Weights of a small image classifier.
Model: 4.39M parameters, arch swin, norm layernorm, patch size [4, 4], depths [2, 5, 5].
Training: batches of 256, held-out accuracy 98%.
Data: trained on drawn small creatures on textured ground, 203450 training examples, 13.0 epochs.
Rows from block 7 of a small image classifier, named by matrix and row number. Rows with one number belong to one neuron. Each number is 500 + 50 x the weight over its row's rms, rounded and kept within 0 to 999. All counts start at 0. Numbers have three digits each. After the name is the row's rms in percent of the matrix's.
After each neuron's rows are labels from the 100 images, of 14848, where the neuron reaches its highest value: "patch colour" is the nearest of a few named colours to the mean colour under the peak; "peak at" is the part of the image that holds the peak. Only what is clearly more common there than usual is listed. The data: drawn small creatures on textured ground. In brackets: how many of the 100.
# fc1: MLP up (model.blocks.7.mlp.fc1.weight, 768x256), inputs 128-255
# fc2: MLP down (model.blocks.7.mlp.fc2.weight, 256x768, transposed), outputs 128-255

fc1.658 092:503542514405523513497516471530517501518440540450470476432431477591469523491549554467541543505419498485503534531507585552535445609480511460475524397477449487486484514472441553464449491426577434486451553497447424442401419486403447496492462415558542439459504539439471548456419536465596507435573489515449467529514515462388489537621519510485434498598561559578477541481513562495577533565556
fc2.658 101:432470498596518596521507505473478545563445379463488439421567512421506485511415521498504525475491516434478513478445398549485514463468485464517445555543514446587547446575548522397546484518533450514432442554511524486501418555483516489554510525527502608513437480387478453501486538492407573462547487517597500528469470538481503476377512505431560586579521549495410592509487473431479497514460
patch colour: white (34)
peak at: top left (34)

fc1.456 086:494511485469528533463509432475483488437448521513423517494408527560511478404491572436486637466541590565487422450471466463467546483494545470464454484446519491509564424419518445528537535543537495545392447436503556501506517431551410643458549595515552460564509399439403500478494577495520516484505547453471419464502507505476495520504497467492564487453388644566409527521479394540534517485523
fc2.456 097:399509447492521530478483471461487627537413456552413377534472555500502380557506510522483472473551494505432495488404536565531459510523553478520482456427462397428535490453558528503568571519443618503404379384539486560534502477437474510492439518529506536535386472462446528466477456492508522505424522496561567482585553498535543532468526543493535566535493421492535471519487597447514536487535
patch colour: pink (38)
peak at: top left (61)

fc1.566 110:551525524496562434553559557566590540545581466479574463516588477489537519467528461545507488539536552498501394541548518542513591532497420503455547484535459488421464439440499577451414536476493431607559484528439480583548600431456462424421531467504456486546530446577524504492476548453495506533492510426488532519582497547467488534587562485531559577450520478603581496614431522551472427484582
fc2.566 111:452537466463502496492403435510529462482532530458497585550430549474547416464479455586460508572536499497488394543516578523469477513548469491538501476477579587481472519444505491379493491557506416591539518382480526484525513556511456446486505467386494541423521569486402498472469525484425595368535552440467486474485501452508479596450589545509685531514484457414514462549530521539421463464500
patch colour: black (34)
peak at: middle right (37)

fc1.472 084:522537465564440489479535471603486428528468562521517413439403467426393567550462412542624428483605465480531542606447500506443561582519495481458501531517515522575414514527508565487467558474542486612472548522546451571593483437454500595498453513535524503574504410500525495501473535438423433579460434443483507599489482428476510500466490462509554534458541541537463450459561420450455550623385
fc2.472 095:554498499495585651482583432467484560502474523490595540564539570461464457491538687478480565489440572458591470489545566583491436503486493543537460546484464507519523408517461506568496454426416394518560478435483556483450529477491542501451505553544507488553535494524521522567536457485510496453613563404552504508464444403524557507455584451427501530531479437517541503531392576457493432523540
patch colour: pink (39)
peak at: top left (49)

fc1.648 101:572514451493476533545420427526472490509419453394444542526562490559532557537474484473530493533572573561496508492449442514557509539547445486478546394489550359480488479546474410501447504564520550448442462517515593503470431563537593529527508484480569461501453473428471590454491518527500482501499537549460439466438492564460649547520521462425446478450406634570489492538510567540483499466511
fc2.648 106:518472426534535491450526525493472566545606484505459508448493502458523451467515514476541553517460549362462539484555572513494454539452508488440432513566584514526606551501540484550506458575550488569521535494528494528582552461546472515527528544527434460442530420616491526592455524500611472531522540447500443464546524490542412563484508453457602516562590545509439486522499464549562609423476
patch colour: brown (60)
peak at: top centre (37)

fc1.513 072:492552484473584432472559423564532482475421473500384462531429537508441494510493541503532515552450455465467509477448398550464493451456504429597430504501459463549469542540550476394521498507418429496528488430486526417508625502575482577471512514493480571472487451461509528516524538520572456471504549522613562502496377483491591480517482483516481495464468483533488497533575572431533481442464
fc2.513 079:418539482408524549454393491453564466581547533482542531398477493531519512540563469389438463430604525451406604473455424563495479566564486484496507510534534624458497500478508547507437533470529479418635466630484467573566554507570577488501516418508453503502541533456465478524375480519521543493404476378514522560497446433546492488502481500520484511558452567523552562403451488417542523551504
patch colour: grey (55)
peak at: middle right (45)

fc1.151 079:440494453561546438414538561432468522517575604498537468487511487558583490487530445507443503489561526498548555560424498470427557602541581493471564505491533508453484530482438535515415548504525444564584439486388451484472466604531581513578564494513449487479416554515613495457455514427511500417584503501458520625485590472514466507559501463462549490447522565525617500461481495420418494459454
fc2.151 086:546440412455502446515534535611475451489474506451476444552483559584469554572504538505440473511494527447580474505482431523444358464431392471482469605426550479437507540468572549456543466637441505501389514487532481462519517526491563476439503540518584548589514489487584611386503479565427440500484568505465520514444489496466465542525548537506473478533524500552521466462545489503580518480517
patch colour: black (32)
peak at: bottom centre (36); middle right (31)

fc1.563 096:451544392559493447532529554472511466505469407544513526456488486528479495507529498478557503536530551550487559543492584534571501501573466479537413434589385440455432576463529489543453531390486582480474446537443563546466498551499491523522463419486501611492518542435417516473487483534468530506537485610535462502483493451524479417535461514466423508550568537496519447431590478488510455423415
fc2.563 097:408398493455432592519434415423525615564524433517459552499535580556524592540517504501546544486503542529449497583532489439432454511518526537491430494483526498414517437522558530486487519506430476528515505512501411442492481552439398503547541575427515545535488585532496578483539559538477494482476459449539515479485569459514490560572505590517463534533499461511422566535456463484461530483520
patch colour: grey (57)
peak at: centre (71)

fc1.528 078:448484573464497500433496526445584443446580522485494503421474576529472435552582446482603466528592504499582497435500490504496428470494542559584493465444565420504508446431485481481479469557506456498503531532513504486485505475560523490516445506448562543574464528400614573489453516482548532474451493518512409438545519551426423473489410478394532483491478457554427537411491545604413473546472
fc2.528 079:459626450532484459554510484509555469499444473550484421463577604509527455540481532540536502525505514505488517546458403450602537588471487459424527412524463508514533587464522599559460471464528519444510530555504512562442486441508456653599620432472355509462464483406516520482589576440573534535502563497482594545518477552512511510506523426527471469473420514417478503445536505501502489509577
patch colour: pink (35)
peak at: bottom right (30)

fc1.217 096:469487537447455512537495460373515430386514573428553502451490463571525523565491559412540530448561570552483415528516518512540544544450486474512523528479521453529502542520474571431472468599535438518463499513513534521481442474489548627558480464454469503490576501540414542400509458535474612479469585459532462525516443535470575538484537540418414514620466556481562493446453472554516501506507
fc2.217 091:540494470551437470525537512528469585570528472477512307466511464466528506450474514536541460541470521543454496419566490607459620448503450481498488484543504487383514527453469562437591564548488419512561495482560476509495507524366558485437450425504564571497577399535516486605493451530563423491518565533520494561468490494519509543486564521516566498442533437517467566523458477530470562459593
patch colour: brown (62)
peak at: middle right (46)

fc1.168 111:468465538475460498588560498482481547479533474480475443428461445536596511552468478488533577473455538551531477467454506582451531567459454406443578468484509448505526542468493540495615674430517560449490441489511448426492548500534360495404449480534446533436448512494473558442533546461501484520526535488537407547522567565462468509611500503457398478497601470472529550586479495487513551491534
fc2.168 110:539546565468550560536534530515458501509472552560466533463507490499504573456537465547609472575533416449555508561524532589443508535519444496460507423544471533483520532483457456407602380431444563438555458494462432476495460457532516469466483472481446488580556581462520533522551480361471494512495548510509511518416435513546528555531600526458626552534452476436600523487410494463548491467414
patch colour: grey (66)
peak at: centre (55); bottom centre (41)

fc1.205 120:520531524579503478532492563452526493431436509524485576511464461483507537587550468510499495480553481577481598497558477516433340516415543405442383541357509512438444522479432593479585475418502479536555505481499478521518518502503577536420555520509542505462438559476475465488498500528494544525533547574570469462531461483487504507597593415494552465546459529490461520546524465537468485470527
fc2.205 117:493573489512494541484559500476576435516478503441500475535523493380458488495480432497458467452423443509633456526421460580509529494548483497556467510496480488511497476475440581493500570459474542495498497552515450506480541556487484472410507471427400491397576382483488446523582499524454446566494514542489478545514594422616543421443456536573505514466501472509573541498424493451514536505478
patch colour: grey (55)
peak at: centre (76)

fc1.536 089:497585478470575537532439533474549515537489449579572557486447523480443381484506523584476564409568547440398437575638537489527427491378483547476518545501498553512406547533532505515584478492487500443466532523518445487616602472486508497512457434523424487481440437505599449476546466443556483439555541539414409524471494528475405414509481556528524526468557432508426533482470542599595468523481
fc2.536 087:437450538429444442525568425579540553463454501424531523492581423509446496588498323472499474486581536490577538394526499477505520454511517557481413528505526493572503511425488477503472444477471527473507537490620523527514452515539525462593483485541455418479485440554434466455431478514432492520494488419529521537427518497430536467462437446571515455517439594561477554478476452579530545389536
patch colour: grey (56)
peak at: middle right (32)

fc1.534 084:497525485499526548576404509507503568544458479494472465588485598558522584461460549477504454594553483432502457535432435527559609518417508435522559585489424515565495454557478521508420450456448441544477562449557510515457465559513499525460464596505506418487450372531545535551555565477519505482575564399453547482493516440529434534434469505482566483452369442382502477437578541491515572518454
fc2.534 092:427467434446453598472481579442547463515547565470475502475445456457458452523382515522450414484496488555558538496530456419416507499549554537486494424437430546497530500466477479473497611573488403356488449506508518493448493466401508493469409503434503437506535449495534489398572521597544471484613540463399445498496454455536451507515439417501511544464522525528479589481508474458471464587527
patch colour: pink (37); white (25)
peak at: bottom left (30)

fc1.48 073:489536518557528558471647494425463557504434532571507491490421517509518446496450486511518583474508508505574455554501479426546508430505484561579422506556457505526531502477428484676482597546562494482446503466548445535412498421473492463570549521651515485551481403490554570521549460545532464464519553517550471512530440383499476545467532466493565496474559494548544421443424610403333508517544
fc2.48 076:445544488564526547532472532482456456513520513561465442583492486465551447453549557519437504443478536563483494466404451462510561487508506476544540481581590544470562599509546505480550522483565519446535477428547642454415454497491457561588559468463510551500504437424431387473524451472452563548475384576507531567492426519502521506543423538505532563504437552462576477491510513518501550479450
patch colour: pink (39)
peak at: bottom left (30)

fc1.93 080:512501558432558524553622555448558591465556423513470483552528438509657587510495593543581466469552501525528496433492561463466535603483511528581544508467507532523517575473444459516491501445594493527474548476553439502549533428512523487500548483511507519541472481530577457536474495465488532489441476500540473595517513455605474409525510486504546479474476488501572594532575494466422620473627
fc2.93 083:534480542487534505487525525469483444475488566546534533479517558607406491438476453535505565576448518444499528449529473501530549498446482504519510529580569481471542423526520584579504466554474539488529560476511445525620507554466443447525480472543534495509532452463569507463511448435531523506454596538478570436583606558496537513504569436559536527571513509483462420461496483484528493575379
patch colour: pink (36)
peak at: bottom centre (33); middle left (33)

fc1.38 089:490558540506457419513434473462477495421493506516532493441471453441573533454503500393508499480493531525482496451544437547444516476580512525558558398530388501461526535483573529496449551482521510472579460596435427572456432454533503545411576417506522548412460503469532524443525514425449531479508569518608472463538448532554484442431458541428473549554535460521560517486638465499488562467505
fc2.38 090:444487515473541571455491531572497506482444542360457563457569479507553573505509555545501443523509440484384547447624494543520494446463582530474466537430494508458535486417516476495465508481475520546569455447490466442498498483466515573484516416539495623588431505507475593467462490512552476488568530483521475479546516584432432514545459527540496502592467435509446542513561478480538482483564
patch colour: grey (57)
peak at: centre (53)

fc1.380 090:447519490513527551493541497422446464519487560559439538572473452540399463471526491467457479517484500494507485474520454512519463357465584462448478472563436439552538467448520509596412429558518513565563550391570445449546538395446521433432510520510501533520474518461588460407436539546482504472505471518461485441515469596491551434496524603580564548465582495592465502473444391413542533496471
fc2.380 089:455422590534509530536472498453514509452473491498484512594455556350500451489560474510481500478543568529462530501512507510486491471453448453513481573549510520534548464489481507458519561466450466392517564507491479523518457564488453489551523402570568500547587544571457459498488475417554504622506528483471451602559452450512488490504548417564451390471504515411549541462488516485537457447662
patch colour: brown (66)
peak at: centre (78)